A small image captioner, trained from scratch.
Model: encoder norm batchnorm, encoder depths [6, 6, 6].
Data: trained on rendered scenes of toy objects such as cars, trees, mugs and chairs, 195000 training examples, 5.8 epochs.
Rows from block 2 of the text decoder, named by matrix and row number. Rows with one number belong to one attention dimension. Each number is 500 + 50 x the weight over the matrix's rms, rounded and kept within 0 to 999. All counts start at 0. Numbers have three digits each.
# q: attention query, key and value (stacked) (decoder.blocks.2.attn.qkv.weight, 384x128, the q third), inputs 0-127
# k: attention query, key and value (stacked) (decoder.blocks.2.attn.qkv.weight, 384x128, the k third), inputs 0-127
q.25:462499473456554547487573463516483480549561556460367548564458481541539524580541520581540572453493543515461482347532538504481519431473593608520517509497573560491470512496534510474497473530581485518502525461501486439510434512474469491443557605499507541444585474518509492537479452457459575458515478541509501511451446498496520461410582554507494524549540492497461490518489529524427556526509
q.26:431548453507450465437543499441541552459525444520534390529430561544485531512529579525458440509518438488463496497554450569475439476514479521553523455520470443500431463452482579381447406509558516469492511430559494540517528551531595567550393532482499535508570491514465515456516453488518428432541504432491533500508492540528546580475445384450507563499554511514454521542550554564535488558464
q.27:497566543486558518501569584574518517558455511586523477492518507522478538475445490574520466578474588477436516426554483519537508462420431530546466551557512528492452491498493421515526480451562451460475528445441450497492528562563556456450503444534490527531507526461520538566513436413499527500471497556418498506518484438494434431469435573460569556503487488540519554480470491460453485523561
q.28:528483507443483527494604535573576548509458531542518497533600574519429464514474527480562560555521548555466584488431459440399510515430497512461512509550491530496417505619496452477508401470506549505426445468482513435485506516581480568546624551465537522448482472499478459544396444439566465423493581450530560484499494476568505447476542448431498394503549448489467468502496475462445541552508
q.29:501549465460500527470506473497587567516510523505473494496548485435503378500499563431594508523567572515422669440441529463472497492477523481553484512411486518423451513487448525448524510556527563506531523540469515514547452476566504457558534591443590545493454563553451438463435472471559524541451455470525510559558513469514513448577588463454544424505450484562487454495459476563484431606404
q.30:445491519414387489480471541529569470435459514541568471557497462522456509441438504503540457451480504545598552545451458567451514482462553517502515465490434457566569520433365526533452446463510493591522444570492460477532575566526358424539476570418436562610533455412416540441541555407510547513505493501546532524538468492480552468405387569505394540554457502453517528553525380438557438524508
q.31:567493500491426444516552524529531473463480487548514442506514525478490472514477533545543464546477405529563451491529502546461579454481493519514565471579619435486534517533415500470492468479456431494470503525481551503510497466564455555542472521492473505559600491508523515566538452475517490539396558421543507538520529458449438494509440478450569509513521473508442520501600499539420426586510
q.32:434567507510428521498477486484576448459605521506564619411527583515494513611516402490523334431542514502534556610506532478472506510472608527488491553503600489469467468551606498511518416477529498505471499417482475478520496521457491463511532525456533512554530462400518398470492610508501528532479533514516435503518488443480479562469427511564546478407500452424479482527609550562495523512530
q.33:543512508602504513564484396534461481456575520530468406461383613455478509503494548451481535508512489482456430446482530499485522508537490505541536507486555526493552584541488453511518462514538473454545482487498542511563463445475454529458541503456489482421553519555509443493451546472495473450477473548480423494651496574539498457469570559488581472508485538520411610451461569565491538559573
q.34:516432479542543489495554473558574543544485608360457394463552440491460426475479489512529479577464555480543539515556498493567575460518457522459521413484537502446421431515408440460480516508519380470465584452562577445436438465521467514547587420532561435501498453428497446490434448550566500582389490479455508485517477483533487487565547477554522399497447526608384563526565513574487469577517
q.35:423562541530475612481546552511574606535465535593543441421402504605513501571482571480485452527501560506477534547490600441483534495402550466499563502412557525528513525412511528482444452520439529519488615531528427420471537505492439451578456411509519503524452483508523438463540481523540499542481548482406396581472547486518537437536549585459438543489587456518467444583512502456460554465457
q.36:474576530509394562546574549593527445523453476589471506477469408524500540505482473459441431537522496501417404485513516635478533613499485522546444524514467465533455532612536398513552421502538525502499447559519448457509436464530538497555554414526515507474437453513418514535451418460470445565527514406537478484535422474450467477448429559489553463518508419471452531532516435463437444495466
q.37:558484432414497518477527537506516556509514517434491481505424535400476514492475494441480540539521476468467566452443444436524426436456556524495505526498485542527448535514484512508494504469571514508458485528479457574503490478489558491524468532494388515471491533567494460529451432395584507485547505485506512477463561514579445539484481558418594460515406481559568485499492553463512499528484
q.38:472402452482578470550424552505357574470492468471492525478442379437493489559555463531501362521454498462464515488559399448475451514480525446561548424484590549447640483445441563491456568534478520544540595554518492488518409470588560508475555460567481480560460494554503536564502460371443513444458526418510552488546557470501414527487546502479531436525524522544435497467452500417504436415509
q.39:527512454431516423556512525564460481514452414523426563504436495511428535521554427560456491595513517477447479515520480468511487468494398473524529485528587569497511456436494544546480483437476566530472471484445450526521407496444500419537497471469450546544448509496515518437516479530440512473496489480425538618437378562493441493553439464514634426554574549475450500472545347455497463508508
q.40:489519572485510523450518485432429460443544426477560502442514475421579441533451458623504478526516580430435469485620425438571448523557481496533437454503520528586526511545502556501476609503448578424449507506547504512511589559518486444505467481494483537544501505543493606434611541476487497517527504487536574467550504469562493536530515421519504507555528505458431539526420542457521603501549
q.41:455410524580471416572594438463466445556452435547484584527502572456477504479553413503478554581476488457445523542524513536468512431537516481515413428497395495538547452509493565480478486482478507555532530527456448519528502500558507436587515445589532504561436519494446417431565543406489516593588471506511515521586480446529506495577411486476461543481503554543448568527489455509588439474469
q.42:569458569453545529572542512523549407491411511542530535409583636497565498520567450510490556441496535500519457577450524447516480531523497475527523530507425485552509500501477594561471488515434479558536457524462536516538615614551499467494494541496512542469539489520480501544435518445571489461580479529536495506565486443467517473469495563435500441501523547496499532549485541505447476500518
q.43:538451501531430513446463494506592544504556480507542473487504411524422526433484358548497476506500539484537555451616536515542467564405380553503375459573467499494560469450499416514552418490513580509435585490531489447339432525599414476564429503406460492487468443390472527487529523406457418579483528535572511552567595479575543482496573505489392579518423455451552524593491511480459503535516
q.44:594468526541494532478522488532592514567508466480420641415486430507526500446492466456507508478480444469544545565515526421537458476563495460429584510544526434527524442412480517616600426517503498460567448552462412416505484582496446503476511482545466442510463449518584454518480483479479519513513481557419514504574518538471474551510485437460555432493410525464452536500574462480619472462460
q.45:559546508509522488441423556490414623557461542490427505454545601457460536481527497568566522474560423452492519474562481439509432517454495576531435499508455455505457477542601509449482620443468515487550475509477525507470514505472564515572390539586529475456449590521510492588464518584521400521515418452473491484488553508530502510566424500472471450542540421539477503555535484461505580454561
q.46:513559489537473492381466438460513541545489584552579520489449430525463481494430544537350490511448562549554528557493457481498450484513547501452489473462560558545459546452555483434579536436568438521517488510490425412582502434513484481583461521473377492530513533441501478465465530532411561432570527425449497488493442416507483503419461393484494630484527537540551496438502633612548502580626
q.47:531506465432436462433454479614557454421464538519542543597545640478526493455520545573526526509478430453534478474523529507427454434436606457468482610503547539514503578405529455505569526569460446424438492467451439443554428562515433478496522495504549481519538486455501461461600548563449458504450544442533508532485514540582540456540480404460521456498569422583483445542577352561467466479453
q.48:439566506496438507446436457540388448507553458462503447500487446450516545474481642601424472444533513550514431537493517502513452430548597636544450465461554518493475525456470465505436559452593405399588448472535561500548507611420509523464447439514519539589438465559479519479396454504502547502564534518528469409488540420577480502479423593602458464480516489554490491502478515517563427493494
q.49:521526484536536535554500444430485561470471579373427471460469473439490482588547511534588436508582483429520498439619448525525548478567511498452474431525430458423480465519578432546525514568517473508432536409579439390448474416561504524489544607497521451579488563587462477519528596506515519408538458462547462518522469450490552542625591409466412496452506463461509538490549463499477587488525
q.50:434610571547516469503479501429429442420477440490565463463545512486478523499545551523510466515495461473468419510459510525509480518457494525507405441543469472523476466437546540431531499598351450513495562547489401385438509565414414523503467501506461493522542585458502501473517533435535645527576453494565508465431484465525534466509561513426474523566502416535505470498451500379437525497588
q.51:460470504569380488564427523542488528486423512560504554564498530506381582451477473554545518490429537575565525539503528537509546489508557435478516496483516586592565508509478478491495467456552474591448584523417526533430520505497437512452460600379477425579502529491429493579521533492477519526572524483553456548564516518413479471505505487518387554449510563478513585518556545506479512419499
q.52:480503476539502547499580575565439521573540559551484480567446619466505497564522478443462486429435499542449494510452549505469447536470476504548437473455498514512515504491481506451424565458508478461492447497480512432488420595432512586519508573559480511446483481486515439389455512512497502498509515519591530502513550418429449419451516440424523436548455530578508467533445544597380420487538
q.53:423482391505460461506466451541567536451466491480564579494464503513539498484531464478462463504483524483565548482445431479528565500421478476508560483456514531493489568530529528548452483502487507587529473399498547611514536516468508371467474594553560518493508469493487530549524511484521439395451432496499472432454560416544493534521442435508399501498485559536466514556426496560526430526498
q.54:508585534529528509572453546520601529451440477513562564506537575416457551470478561530478472464474434536584342513478524526507551522340454453399412544482523521549558626536444500409552534540572367615549457554497490589510501546431457505614550611505632516470512443495539559525492518469478501464397513548470586479480489515469569613503395520502432549525469468425413492565495481419503514486605
q.55:517486415585401469528504518496447521476492548488426453521490398399592556495449488529467488547428539499585398524544532577565480568494484487488494391499470565437460450524507582511368521444492586476601450556581528546444408507505390426537470442437477473515498465459505508459484476589502564567574534574463519555563406502527548459357412541482541567532589475520484480493598520513442554399515
q.56:615541546540420428627396456539494533512443501481563506491428491609459514452498441489466526495578499482554447495471534519435516498499499531575515585608434617528506458574551528558535464547384493469560509459446487478515505518431504506545458500592438515460559571535464476392462365523487432498486432475468465544489577489498569448476498524554468407543472518551405538417502474439475529407493
q.57:459529414498457516575561448396540483518435402545412531472430549595521636516556449586487510503502452465560434501574410444467582446515448569588446550474522552484533377482508501508478492477509447455504481515487401585529554510445471519526494486344532517439442570468396514549478492439518484438495488501450511509500533505456536494635525417512531559482465488435516499438482552534552401528502
q.58:551549435454553425485552483507526394457551476474533515426557511438630475448453436478569447511501569439429491393546520523522589482427441515470566473508561439436551476517588460570452488463525509504472506492468573482534470474453439560555526491526658548525523516495437541589556487468528539430502448476547468491501452543459553464463415573530433501572464475521449505563433525499536439426488
q.59:513380454490530540424551465525539569513528535509535465490451525512546418541427432531479482493463561541544581527485469536538515509532454461516471559560485475574533500476527552487546547509504395483526426365468491540513516634411448559517537499386543470489541593572416541454571433585589521509559574471458566494481440509516512522520494496485525502547473540422532490519500456467485552484510
q.60:374595521424426536456485546484581564551496540449409621446461504510497493495481446525554499487533546549484550442433469518557473590515458441556462601546448447457546431427417561471514591524438548422518482406555534504381544426478608497486514480431572578473485492489534535467391493452472483578508511480477585458467610504504568488528481515484638412444465453509581535459456480405441524489497
q.61:478427586558554445480409469492441403431426594555466417556479435433491492528612482494444568525573445526502526496480456489541509528467540549462484448531545380385559549533403473438496531427487459468505582552462414495441513511498532641498499455569477540539497478486536505497475508385457583517420542512466548470444498521528533492525511514496532513540502460446510518492490482657526492546446
q.62:509476541503467552487552472453398551599512556486404433474490570461548443522530512424574490478452488558500545469419513539448466511428527530582480465425481476519495516404435444474445514459527434447526515611488480560512446420519494504533521573519497597387535545519588502523467487561508491398482405458534413480553551531477504502506459454506400479531424484517459389457481558464503495479444
q.63:527476594504575477532456442625523497523513454418514531511520482390496510318537434487527473476486577549503542501509502463553547473456515508471410543462485527524527508396506450507411505408450600464495465537639498489508512614539516528531597483508379561479467506388576437463459571443546494524550448462450512489521496446445478495503509421519442410493518502432465496559430408502576480573535
q.64:573450575395572564520569488402450504554546516506577448401454514468551408452553365445485519493346532454524449503541598521527552410468582444541587512528455533426514482490385476563450447443574503465447472533488500521487417493463547513467493486629533501506527499495555464532469515452523520411460511439544510465477524550520484488550490457499486447514449509473537572461556597508517541421615
q.65:420493425519442484532460457495544463517538551506497445487439579574462506508403584595464388502431475485483440484467468507526528508445503509544531545456500549496479555496497577541515487423472536468472445457483548488451562390509476561487491534492506527485510421516493526458568409444548479507476459537425494506448516480537530510556460521484504487576463507443709618478631572439591512542419
q.66:505474485577511535445613403525522506488528519479442557467450538466588538412615427469458449477595613355495478440498417466584597469464459596509529456538475527460521521353446406458599521543520548452503534441444463411421464472537523520484499521526503472620540430470554521549467551500501516477519542618549469517476456495510583462635484432506416463499539537519449507422461510497508562531482
q.67:480600423500424599457526454487469548588456494585525522437499510583509499533437449557542524512503637502490555461513508524497461492494534404551526559517519486476542556443590471485514408490504568448549480453392566516440397459441548548393436469492431512493517521527478513578479490580452417515489549545446505562443467410531458509463459536474545519456496512481452503512522503447418583468484
q.68:557486462567378415525442513599469490520518508416468497487493451502439556455464484488519502563605495559506434418522407479471530478538521573539414442477452511544516523510450487472579553454463582558490645544495495457427456444471429587465561522502379511494475563513574358507425488449501421495522548534489483537600549452513557405537477494465559457441412528498519453549510565538467553489455
q.69:509427514527469528538541476450425487372582582590518437519548425480565462426568467443481540469406483472569449469568520461439461490501490507525422441539489543589472563579429485447492495590415482548435457448499417524475478491503494625540486510561431589534550440571603455526457535503460499497486488476520460515472543554430512481525605569534487499509427501531528508491448488566496464475593
q.70:546509545570486429614471510549435494531442522407397589470459567468562547480528502509521480547512508476518475505438416427466524529459516560458477523414511404538547509555440481594516541520496502534548476506508459481476472538568527538528566574487503490395485493457520506627501542454444472499529504406580552533500545518547454569506563467384483525533529452449562476526656396540476603545552
q.71:503505515466537553461539523548514544446478439539506546569471465511596507432400530546461504480458534463518475585429535542587564491592438461469542525500471473482514509474534585580567477466465464470542573565464441530521438479482590406416492545414446589528460518454542577497501480583542536547503554444511531532518512658516439432478482493519497507540582507493386441426549525506425515517418
q.72:470461526468487574478527410420563509519572423521560448556536412579520478474495535569381426470474442505506429544562506521583471489357565503466562481572468529545459513505494504393581563529554429397540583449457479445451485522470491413557508445527466528463537455626400541440488464398508414537478574562522404536544584519536512512486499636591396528519420579482552490580431529511466437441455
q.73:485580573532483533556481427571426432445534478549434531513537509495491452522481511499596570459491515525508480563506583526560563431499462542559487514535474438450442466545488404470484553471468531437497444544437554425527484473493530473528592547456438600428556491500561551542451521435536527493534476543538596575503533539499528519450464468397485455433463575485478572592506452469500526514540
q.74:567539470619539538492498485462557559417416481560604455528464589490505517448474505508543487444457602547523572517469483574490541478561582528502490477503548598509414556463472476492536536489532469421524456447393509498471454585477432438413452511510480543501524505496459492466496473494534488534522382469523472442405454440553510521434537478538460533415371490522437507504383627534455561448536
q.75:584419532489520481562458538503454602522519434460476431494486541481457480489419560574421491453516439492503534481618546499551454453437490445432464364519519524603621475475505550384527563546497491521417539457532417511470477488487502471522447522466547419536469449469485553578498554499530502538489517353596449531525493504447493601514488481464528505599561478545470489471458529456598394454561
q.76:467542551508493574532509456426530522474509529495552523536540417520497475493471506530525492476565525500522410547593482441482440457571483557504458469554542498502452527592478485476491392486507483401558528513480540585431442432434475589494550504551406583495451505532475452561555505465491592574450465457406459537566488539550564462472511474477517539472406478430536543574489445582473493520522
k.25:477454524457420467502493452443493509474494458544435482439489501506437414547545525584449518564488594486505492488518595580545477523532457457483471566512553557486484467378459489566546539581498500470520497575499544522473503548543514457486434553430414537460416548477600513566504481461497522475455582467520564539481489534489508569477428510534481487540461562521510504517541481548520430483518
k.26:449491431551534579542511572578506521469507489538509400372513472547427509480476568471439492477560495476438554529489487486446449542511431521453478529516485515442477436488549540538515617564528527429608506526555502512441537378508530462539569422559580559591434525543514554465526470492544586483619516485555489488496480494550555510520539499517464421539506446470506503540455475460498567531435
k.27:517479449507561552535470461544573524410454450473549494531441406454456442512487469511530473554471510516438470490544597528510495503511543520547476493470513542606439445519478598489506491464564517469527498515477525471551564477514439457507493459454578491485431546491529473536547605411491439467449536488400546519464533490434504544581558541517530490506544550446513500550517416550480465416520
k.28:411545599549421466487458548427480433568474510475538394475527528465578524562542515508583520463469469442430551422592479545511507541500562519554479555447505516538451507489438581488502605489565505595517393450467481484516490523525576496482573528500499489552450577519540523484501491479519560438569516532619429589476473534517493429480555458479569446613467488416569495520467516365522552464505
k.29:359536499506486487377567474477533430585412431529514396422501548546482512515543547600532478445511589461411560372623455435437502497450469442463469503534561507470473529399472532620548514485502451507493492423445466546547502543465479452539553480545561583470533456542452527539626417476518553396531449535459382502460491459507531528593479538483463521529425439469509534547501453442548569450571
k.30:467561469480534502557496505425532500493538474500525466584486431506585559473456495526534459457559490504500594395484445420490454517463432386527438518482460514510478517569536494353545545497484494464408434496534533513506549494471596395550446517440566456514520444480471567508407548473495428531575641511565448425520483447541519539471448501448498528491422427528567543480427578468472531447489
k.31:439456470451445574556455577504498512508529441522453480484557568538566535437448517496492531450468496459493402431541538565480437501436547437459469509516453539418520451556565422502511529437493522464564534379524526457590542512487445436537521506529561498415504462444524543468380495436589513483484488426558554513412455424441593496505463490417583499558543504436516487530453584454495536509481
k.32:484512462478434509542425532480508402501442544386463525523509502501425483526407623446511438470491514504558529522488465453522556536547491458447568562526531541476514470542481399477539469485459523519511502468540524520531400445575508475454543553493471439583577518540450558451501445518499531542514445503512572481350557497474558539499529615558469582555497503478492480499430473453474446498441
k.33:521517624487509396485470573486481528505604465452521487535577444468557408593450462552570529477403486479597486517400478436590474462519579422501508489473485549508423423483549412464486538457531490573571515542517514514541613552470504526459478496523540480512470542439530484496535495572510596532542474567539475539474522458388550424426464514526531467503470473535505481488444435515464538488465
k.34:476438436520496506532503525613484496522434502556460524545467461607524445487502539503359523537466512487575589556530553429563492424453404484555487506446466506460460556513577550481397492415495487511599451478539433454537520549504415513526471469529549502449559478508492390511494453513543449490542424527514543391451426604545487604455498406426514413409534560456482547551494460518574527498494
k.35:426421557586497567549564439521516486496437476486556437569523478516505512517543492457519478539548509445467545576527398457511536471501536506582479441460521444527467501485502432472545464447541403521470497469563656418498465451470576565498528592469510470499551582458488504524497410502547392467528507486488477534521541508508603474567471431537508510554515501522513465474589528548489442428443
k.36:435492467586505506556478530547438509496490481462485380528494466492504550569583570488493445412433432546421459448580488576458506454486487501500457550503544461555512514583420523551540503494507490520584493511458544436511488497562485493564557436541450524501573537526486539562540515498514501408490451509568508559519481587437562491496509429528507523546512506400449493479469468482465522457516
k.37:531522458456500526392562509509589557559569467507548481443453492476428400515461375603446493503539538561466538542473592536443468462453444511523494548507538587525509538467464529499398539498485462476566522522534430528542483526483471479491513518523500509537438532540542495488545497474426470470558457463509456532526513438509588473498570536431530529520487512501485493488565519512514505547445
k.38:449519471481506530481522503563496491401444487561305457465497452500467484491544421526538526609491522539539619528459519509492557503447526515526490450528522402474480544522488476485546507469451465588533462552481483450394545510497445579605439400545560520495440501516459472543578543462496418440502519395453585526563568445473564531459465597480547407487527509455445464549543540487616584483488
k.39:522532442535541560500542510475469496438516424456531479558461489442522537489489519534486458612489504537405541558510546533478462543585500514476465501555415421506559582518547494538471493568494455513548478520458493459506465481532581487523505460480436529528494432538469523485499569522470454497424425418409571532531517510533571439474589468476511458529469557420568433490514532554541507520426
k.40:523519481546495422447505435584530516431494581426490526533445521483542548581565478459449501585529545535541495582411423470452498673457552462599562403466530382476491548419454514487515515506541545523479523516492527582452539466500451511546451472537469483560447444578535468511524513459473448482445526512461495522503488433431505487443491499564526494379501499500511438538520533440460505383553
k.41:552491493498558506500481592561457494442512512563439496563449530505488583512514495501497579465544548491398543547503569491417556526444535410537483571513437522454539618596390474512454582525515542597487543469547576559550443554482511475547555489497458448475553464501517475499598575544590503512441562517513469500564555506461419535506499466500413451477431507519534494564481549542570477561500
k.42:467507553516482412465465537491514561545496582512513482520487470528449579482429412457437534459560535544475531452584621471518502528501522456410561540544469440517471454567492481443474454488436478443418514466476490543519512451558548510560462521521540477452563525490559501526481558486462440486436523480553498537506467498392433527469451422534455509549424466502514505503598430490431424446460
k.43:488434483460589554588499509505486544455521573449464561559428482574570345532524540560449485356546443454492487468493433580440530508427503515483461503491468453483486579500525600594487473407483457458371496385487540531518566432450514498483607435485532541549474585544440590505521555478469497472486528554426443523498424481460443535427478430435449571529539556548495560557445450547530504466558
k.44:394581524593550529553504543475466535475447495456424548478553442516506412450414483474435583507538544541529484505442511416491451485527498500463491515517388423498475569488479509493460410484548591526521469461538461483492448472499468505524499542467480574484597547470452531524527530514548517450504500471562454585436484451538556508451463485438461516442491424512530605478540564472525505538519
k.45:588526528566443570478587491466566532478447467549520507460514578444517472479513549479434526583572603596438472502507453596545457418408513495529475450503458559449552521560497480498509429440483464463470459449598518441491501500558469448491475561507483450498459470549506461518573552496492447438549515483524452573472545470552460529492569547518504487547456553456501522473524445527490530510512
k.46:540488485462473537546520480512462536458531396462575498567545453531445544534533526466530536429491485562568512500429501518518504492498388555518531400533441497472530438465519679511480537547484521418555525511527554490488433463582488489414592510509573463503547559475524527490514506469523517531415577660501494449420510467509472519496441574524489494435492451391448464489462426541571571505470
k.47:516524442552367432540466486453506366508582541498551464517560532514465476558420453487524453529583497535545477554528452557421538431460524509434451553423504583407564524413502429542488379537530462528520449561568567464453473510497591537395506448380583436545522424459584490525464454467441466488522488540572498494428480509442458479480524550465469444459451515485539532471447532416484387534575
k.48:456484487486407447531500539530590528403451485570440574474558498548479611484565480519546508509541532538515450443468468435454453562508460463443504436580565559565515490462486440508559466611495580453582530607483464440536534514504424471516504521513566461562477458518521485498505514579566575485499476565500574461548513524440446554463555492560460496381482568516474498506499495499452538535457
k.49:476530405542555591455530484513465512568558491414483505410491632453432456451540550489455485458417550451559486563394471539531575445407488527577506487554542515443435605463508406461369457465592475527439529470520562550449540566490514495555401465463492490475451461486455549563439482504425502428577541459502533478444551478468415541520493584486507404516461523570435445481483487538586616463532
k.50:470436460495507447491435500597539531529524547425482551534494574439559501396561415487553512503524502499557457447565533530482501521462530537513549442504517451490453494550420475507532446495554568540453465464481599561498542559585568532526504588522583540436420484430456515537479515442443477523468558547447546503539531519513465500545505467532447522408468573407486519464440480501522525537534
k.51:508486516405505452532527461378514495497546393468517518529483488526475530485456508486561493481504511407456441543497512451508495475491495462527535541485554498537528506508478443608535508423472516486372408472486574592553550449491466400544601516477540511500504483483443531473468473591519568545480525467533531453482463420520472590498381427461556463506461501468441454469446546481498516437530
k.52:528481499391380441514460530513508441432478526446538473429467537414503480478470458518512581504535558541518524499491552486535518473547518446546485543567511467474577456562589468517542490496475547541617525436500483546569509571468514545448504476485582538470450584404495438450528424462486476541455490432584493468540474536554499447468521438521486601537519575528525484584525492502445445460455
k.53:505461442421505457494499453506429468531473534546501483536489489622445498472524515520532499538548521478489473467509421490531460613538512484483461443521559482546482459540562414488483539594426526484449536568597501455483502505502529532500464505502488418541544529491542450501535529522584529455430457433669487443500506498524495464517515481515543469526543409532521539539485460618585433568431
k.54:524392486506445541500531552485530467540487558462513565577557416535616506613528560381444517418544427525548360489566519476608423522553431547519519539449478520520512488583505452413612513577437480581466491514497478388494556472489618484543574528429487456423488529520564457513482535514560522545523565492518536435419508471580514571451490373463632466515487513438539455440352487572510498534433
k.55:585550453476593492534455588467484471479489542451519473522477368520555585423437455533540456530552525463487501487420423437545441491441524498492573577490527483572572546593497463534507453470469475439551560461418542519542552557537648436421506585620515513501487541552410445533443619582460570497560491563515535529492575567527495437486490467443535481480490464511395493444479507451509490403504
k.56:541453573489516480554362501510523571527492521507505369597573534477567604568585509498540519507491492505504480471524485461551511481491489539435487439366522460493402570524505568514420495445590517469403529445478523464531430529534516430555567484549601516456544521537451483443507495533484484446439489416533458565528507467403477466517557497499538548544502554486502515521495554535497512541521
k.57:480481450451580601454407423541514526469550537517515469523502480469542416428480486449464391532541457486414349438575556502462474534438411401547445433535541547469461486462491417540496500565530531485445494512449425522529457606457493438492437502414499388555502564542617512569471499596537497541438559520481569532519535416471480548506540475466425473561554501499462444578497537511528476527421
k.58:548564531442444530431515487520486559547527525543456410541428456508547449591416490476450405542536474504481552511483467577496498613536457494528526599492509490545414552499447510518536453519478554512555491585471513417492470537518587494482457458532494534519572445390539485440585561403497562529561413519488477453454510594453439447406529470636568483518494480481479485527485499505471519541476
k.59:457486461530495448510466488520587527522471470416519406526529415485566545547544500539478504518518517478468604544541459473617497458442454533474481529467533421474525487469457516599390518590484547458476420586472426502563499478452492529422488507450551476507535549531586455500475572500480442520416440525494521436466445526519430481478479460562455514518478445566513516467449509476476451528485
k.60:493505520570431504529446475585458393461463619455553594479485488483564476441561495534437408488545465503478500468530589521436581574467526576498550523472514448427513510584592609504533486508545584456520415492419416498469445465419419494532479596451422521401459482568476482508472441510486465400538481470522532522532486497510547642489560492510438606611466531499550431572527449464519498488416
k.61:423518476465493501476515598529595510475485524566413601490506451501490439579496551413505457485475562475419454496502523526461553432498486502505512538514478534456499405432511504496493474544448482562570497503560467577584487497505465517502463506381488463485485451571487513523459527439584478554469547452385493522563526528438464498459439621383590473541486528551513531529561526482420561568545
k.62:491525530489450430510524416531524493571491486605454444467589520468538452464598461437459543477540479548528492481442514539559618481455510443484454499544485554466487446495495490473531519484501545454573410483503480456463550536557531464413460487542503496457427545429565477471614518475471520471562615437473462519511526510529536495496526484451448479501454520425524511526533426515491471482460
k.63:492483504467559463509532507498453449508478522549487500441491478619518462477451450382579498458539478546507443485434456580520544546518454424500572463480479451446469550529514444479561445555455509541431494445470481600544453502473411545535528458544478508586423480480454460545512530488430441478538515509566514411527491627534431479433525441421407534455520462488600537478515516559464460517567
k.64:428440424460556550518484594616465631508421586568467480554570485397590494427432485518491507517515514509518473531523573394434478492495526442441568527456379533496558617456483459497532498498513586517459533482553505540564514466576441574524435455508591555480513482472482470537492450513461523509582450514409570540500623498467465488508461457471454510443486459508474558447536583436601511525509
k.65:466517446467526526490657465510604427572492550537561503419439506550504578489509530607449463461436461467446461597478496516461463573465512571491497539459547447516526473476453506533496537499572487564418495471517513484534597485548487495480491600467636509545532515575437549471514455520509527481491521539480532557435485468576512571497500537555563521525487456531423463518475438511559500516488
k.66:428493450562564412509482602567552566542546477575417487556555500557382561458575533456414548546589509415504532503465568478517508515560458506492489553518534488449519534494434485510481501463622521430474585490531456548469501507511518466507451430531500436471562465472547583435516535436523530388440524564490476509556459521432497517475515396384455561524416546481491478542563412555534622499553
k.67:585527573502507557526394490401521578574446423454479519537487522505552436575599480557461557556465512468487528524533488544557441488510506413523448527499550524522481512507473524480447493573581542343510501532489412391499454577489538506531389443540501591522444613519452600414509477462612485519554524516477523474445460477525528496486565517616504540547450498410555510474569427462507509533494
k.68:505521573521557481443490566507557634448551534575502426427458567480500599586523477513548560512488540452480459423442641476475438508558549554411478509555636522475497449551487508465510550455494421482393398504511560551543512482453405467437479464417578439454453460514529495537476457547531551545471524489550588510563463485517502490469442502508522526454427597519450481493500530499383421598464
k.69:512511532500553521503526626548544500492507569490528504576476510529468488417507465517521562412435524538465571474548549491480444435456548522494527422497441450415449504559530472442539485444576498552461480415514517484506594488544463468570553449512506509532540466586501556575505600568477592602446590478553586515502591503404442440492544486458491565497482518526489537426478542452476490533564
k.70:417567563586490377479481537537526486480476540479511438412490566502479543574559477468562593581677437525467407503492500421477443472484479500457528498508566522567459595468528484447568516447512428528424383481406559461481499371530512572416533478432559528542472557441450516551478583503434548487499482385492510513540414554471490533485548517501510468532453476490474490453534470578465527463550
k.71:434615600515538584502558486419481499474419566472483514556475448499540530544425492506457524440560532558440541489437454472584541474543435583497468531503440472429514509441492587555518523562558455469480496407441478532513417515524514453445506516506452559475523482446565520463580516554557408586619482502456531446475483563472441499510457497559514555461513437416565482545487468448430557446529
k.72:537446509476545543496471467499504549563515427482485616581516474642497544473466602574510482519503394485439443426603428539527508478454422537446561441418426505454530469518431497493429556548488502443428514542496453561491522525493436432475527510499508610455546399537412538475554475495540405510410530514565570522562504401538563520433473450560471427483528497585478451494491594488481413443534
k.73:485509547462511446514442541485617492534470557615530518507491546433531529588515503502569512497553512510538421512666464563510451473473513495517442504500480501425474427506468557419533503457511488478554540520528460529521471486455504568555405452502478486421518505390471595479465505531448515570498523474564487491497468574434460498493472509535430567526447511525523538517492559594546492548605
k.74:492508494421624401550431592423499432556458439551508499464555518597594503486548492408467428450403495506573502547360400559535491450452477484532505514486503464481531535447507516499379603492362531476519486530553519472498381591453420483453450508559503538477524442470533462484476442534509517466534509543504552473484554496490518442630556584538441531495524431519537544533522537412509521435488
k.75:537405454571463571551508419487543551429517449369567600504511495503359548449501578495507449483542438505526378493559489507562504479514552447458472435590541560562546569473446518514498539583539473597429578386420549546534428419449476459433542546438542455536417429474469379481524579530487460487538453449474478506564500441509486469451435499488568473484509573523492383473458523422491513450567
k.76:513482535422452493530530519485506505475564516500473476558435490565548465510470501520565521526439375570551575473478579486487413440482556516528527485557467486503441505442443540427560526471549519479492471520434455494548487466536512501503564505476569515489517509522441437594489547505530495577531603568620563569466469556495505567528547412523476475505538549524483506444542548588555411553462